A small image classifier, trained from scratch: patch size [4, 4].
Rows from block 10 of a small image classifier, named by matrix and row number. Rows with one number belong to one neuron. Each number is 500 + 25 x the weight over its row's rms, rounded and kept within 0 to 999. All counts start at 0. Numbers have three digits each.
After each neuron's rows are labels from the 100 images, of 14976, where the neuron reaches its highest value: "lies over" is the class under the peak. Only what is clearly more common there than usual is listed. The data: drawn small creatures on textured ground.
# fc1: MLP up (model.blocks.10.mlp.fc1.weight, 640x160), inputs 0-79
# fc2: MLP down (model.blocks.10.mlp.fc2.weight, 160x640, transposed), outputs 0-79

fc1.431:500448510509528505497521478557484542523511513520534503502515504508518512499455547475491495534461474477493547478496465482477522522503511497467471476536486496493461502505462477503456473478482506488470516486483531487474499474503518437510501459
fc2.431:454489559503530506526496494518507550483489511458518512490510488503506487493505520489493512496522482521480503523529523485489452496569486465480497486550495481518524491573533523491478524430425478489523472497492500496503554463499482511547489489
lies over: limb or head

fc1.557:526482508499461493508510493538476474521514471484489509512508470469446529479472508539495520511498524497519531490480522530502544492501501477524499517550510499494499470515457452510487458507484563441467454499504457471529492489497513503518507478
fc2.557:457509518581532475511497512478512532521504492495546533518470491561502535570500497509489505531494507496503472530523469489524537492483516507497519509499494507477483487494424515531481502516485492525522470530512491552505524520465517478503488515
lies over: limb or head

fc1.315:485454496543498541493489471503476504495461516528463551538479468509507524538492502522515480523501491460510491477523463527527530484488521516454517521550535480482493455494476504511471474521559494513488491478517477529541494512501539536478440463
fc2.315:514495532520486471511492517465467466463553498507506513518485495577515538511504496490527477535517440525480492490509490456489532515455534521496521464487480498545490487502524527530508498529490477515548530471505477547446462527513513477518529524
lies over: limb or head

fc1.542:539440569476464525489526485533497488511468507494502525532514479455447530499513477517518506512458506487542462533486459499486533495506457529478481499505529474488523501507487499474486462506477517454489512475524464503511491490506556506508496447
fc2.542:444510457541521474500482507498499557484533467480504514496490485520488496506529500532509486504492522495492485519529493496484543475499470522500485504462458493504481478506493491502504508498449479487517507511514472542492487525539526532485479512
lies over: body

fc1.596:505453525534508515501524517548476523501477513525482544498482465511487518529495499528504454505466509486478472510492450532475522523506524508503497453500550494483508520463489493513458481499533551510482471499519492485556498448483531531520502460
fc2.596:492542476501518489525473514463468511466546501509515541486506528526503539513520518525480477547473508511467503568516519488491517513528475506516468501489501477507456493547543538520480516540477443494562519442482491532427480562518498488517516473
lies over: limb or head

fc1.377:529479478508498510489517495525553511497532481538479494541565462513495503501531472534510467502498475442504488515514455517523492529521495474453539535505507452539479481474463427510491461529551485461490503508493504496536469513505489521485489489
fc2.377:528481497511487465487505510504443545481493526493500487499500537503528480515453532484520464520473474528488518494507506528468477543490522491517495488503471543513524498534506495484553501469442452509496554488468493495494481539511535511521529498
lies over: body

fc1.548:505510517502500508469516497559506473507501527545490529546491458473456530491532482511498498490524535477486476518510471499484549481471455476497492475534516493509507438517456510483468515510515497439461509500513466459493472482490521464474486456
fc2.548:467510530493524470521495516476516497534477466501526467502518505530503503555487547478542481462511484530519510515493507507535479524424542529503456506473488487484487509446513494554522480527493465526528531498478518537470472538515489489512507560
lies over: limb or head; body

fc1.241:526492516533532496481495470496504494519507518482501484515460530488488489521507517443530449546471508523522487483497490527517457520487502487529505492507516466495509492488460477518471469492514502544514518465475526505524465458474520489502458466
fc2.241:490528539497487477559525497497549515460505520491517530504549490477466536481503508507487495451526481466509466512513490444481459459466476464520485513484532477496481497544484476511515467534490499465526494507499499443507475491423466482471498501
lies over: limb or head

fc1.22:482498515514492502498530521541548517537474479510482469519513488468483510491482526479517517509507511458531461508505467476516525477484523531520490464492525501472498532462496490511529450490512551481469525486472516449539513485486510500474472468
fc2.22:510518504471535480501507484445495494464494502496467512505490480474535521473494463451518487474514506529492509502483512473439506511496493483500495496522515543509501531528479509499461528501478454508522494527477464523488504494473494509527509511
lies over: body

fc1.378:488499500504474564499517472558510476560529470488446499517469518529445470496511517507498500494479511483518526469527489493533513472479488514501537477494538481539488473466475454500486462510554502519489495493531498457497445497574485516465428457
fc2.378:464532498529484497504498486461517499529504477532488476538453498492496536499495521490498475457472521506538504480520466514530514481464522514496480495525515440499531528503471479534496503507511503511535489515522509487542482546474509499558531522
lies over: body

fc1.310:515481538472503479436486494522464492502473514513498463544500467553490491489470476507525479498526512488503466463472514511484486461497516521564480502492496526494450456501484491511474461539503521479515484479444510505482484483499513451487511454
fc2.310:511483439544468499542503477482532525514527479516474498487506493484539501484519480509503499490492486491501514504514479485494526537493484498460504503492523518512524560485529470473541549489514467485473506518542496514527520551466514526501529572
lies over: limb or head

fc1.501:542495521480476520436555512568483528517505502489455498530525522494452532538501476524501475494490501479514490512518472491476488482509447535524537434482472503497499499498466483497499471521521502510484494488464470501459481469532494501482480471
fc2.501:498480505527529440501483508514497523480518555479514515472496481519512512518511507516518481519519481487473482543508486512442469471533475492488482509468489510498495507549532554468512479473484510521487536486474442525468523530481517526501506473
lies over: body

fc1.486:525467516505538497470538518517461525507462489470482510538517474494509501494543490494472531541490531470517541481514509523531525486491502511506523505529471498504495491442475509537476530484511484480480491502429527477506485506515473551487489517
fc2.486:527501510473515496541514546464506469491441503503509505517494473529531470502524449495490499515521464493507517485516489506513481501516531492482519526551467538501543498487532503493495505492455485467509458528495487469472529511511467487509506551
lies over: body

fc1.204:504479540487505526498481454491485511523535468532463495515486524499463514533496515513549463546482489505549525481505429536490519507479497511463515488506476451517506511490475489498470459530479483473503514484480538512494470510486505472511500460
fc2.204:510481545518552483525497485494540496468530487539517502476536465483501492513481492491507520504512474492478500551466498459497514493511534449480487518484493491529526503494462505462466513511493518472497509507502490491465512502490436499537503505
lies over: limb or head

fc1.126:483454479476541512504521521555528475526485487478507520538491445456476539516532473479485535546480498476481487470479484525521510470513527485503522517491498494473519510449473490458502477473539525499450468511491468510541523471514503543514462498
fc2.126:488548459484467473506494524489516498480545485568512499489489528556477511487511498510489460486534498531464486516562490503497493523507471477471480488524500517517491492521506515504495577496493505485510506476527492496425521490464460506503529487
lies over: limb or head

fc1.113:491479503517527535505514465513520504499518497484497486524515523472508502500531463470500507531478464474505500514453491548484454504491522480503479513525559460460476490503443482520498446489521492488503457510515507482479505472512512491479469440
fc2.113:512511495464519506508531485483524543500515508488484490539489499556497516586528470533535512504531499484495469513501494493507525469535478511483530514527514468501458516525494498561497538540479475463489519494494475520513476540459510513506519443
lies over: limb or head

fc1.289:517498495537511524510535476529506476524501472525471510513474512506478515553502485528476474521502518465478488481481455523526537468463511527514543507506523449486462512499508453484460450471554523516514507522501460473538510514482559495467504446
fc2.289:487491484519479490515536517473503505502493494481528514508524498508466535505500519497489471494496493504491499528537495460517507501454485540523488465494476498522504515457436498515538517572527468477510491441469528517466476518474464434505511494
lies over: limb or head

fc1.512:469521492512506546528567465496561455534477470561515478504524481476474451491485510514494539516508453477496478526472473530515486470493482514491529489494506544460515481502474477480464456488498495542484480517502487518482503486543507467487521472
fc2.512:552457571509515472499488518542459501480481536482506507463526486532559493529503536476553480492480480493489517483454489495476492511493516480500506512472489495517531525492495507515499451516460495485457562477483506467491480510512536533515496457
lies over: body

fc1.434:492490462519531497496485477478510496498551472533485554522501484522496523505523457517478491513433512464455446507509465518493527491490492505446529478541512524499516504487502497526443514507535503538471469509492473488479476496483542477515479497
fc2.434:505507510483510506463503497501485487498508538500488478481502518470546493426474522470489558515563513527525547500503532503456513503516465492506453488466494495462523483482455515486519473495500494469488516480492515530487479510553479536495532502
lies over: limb or head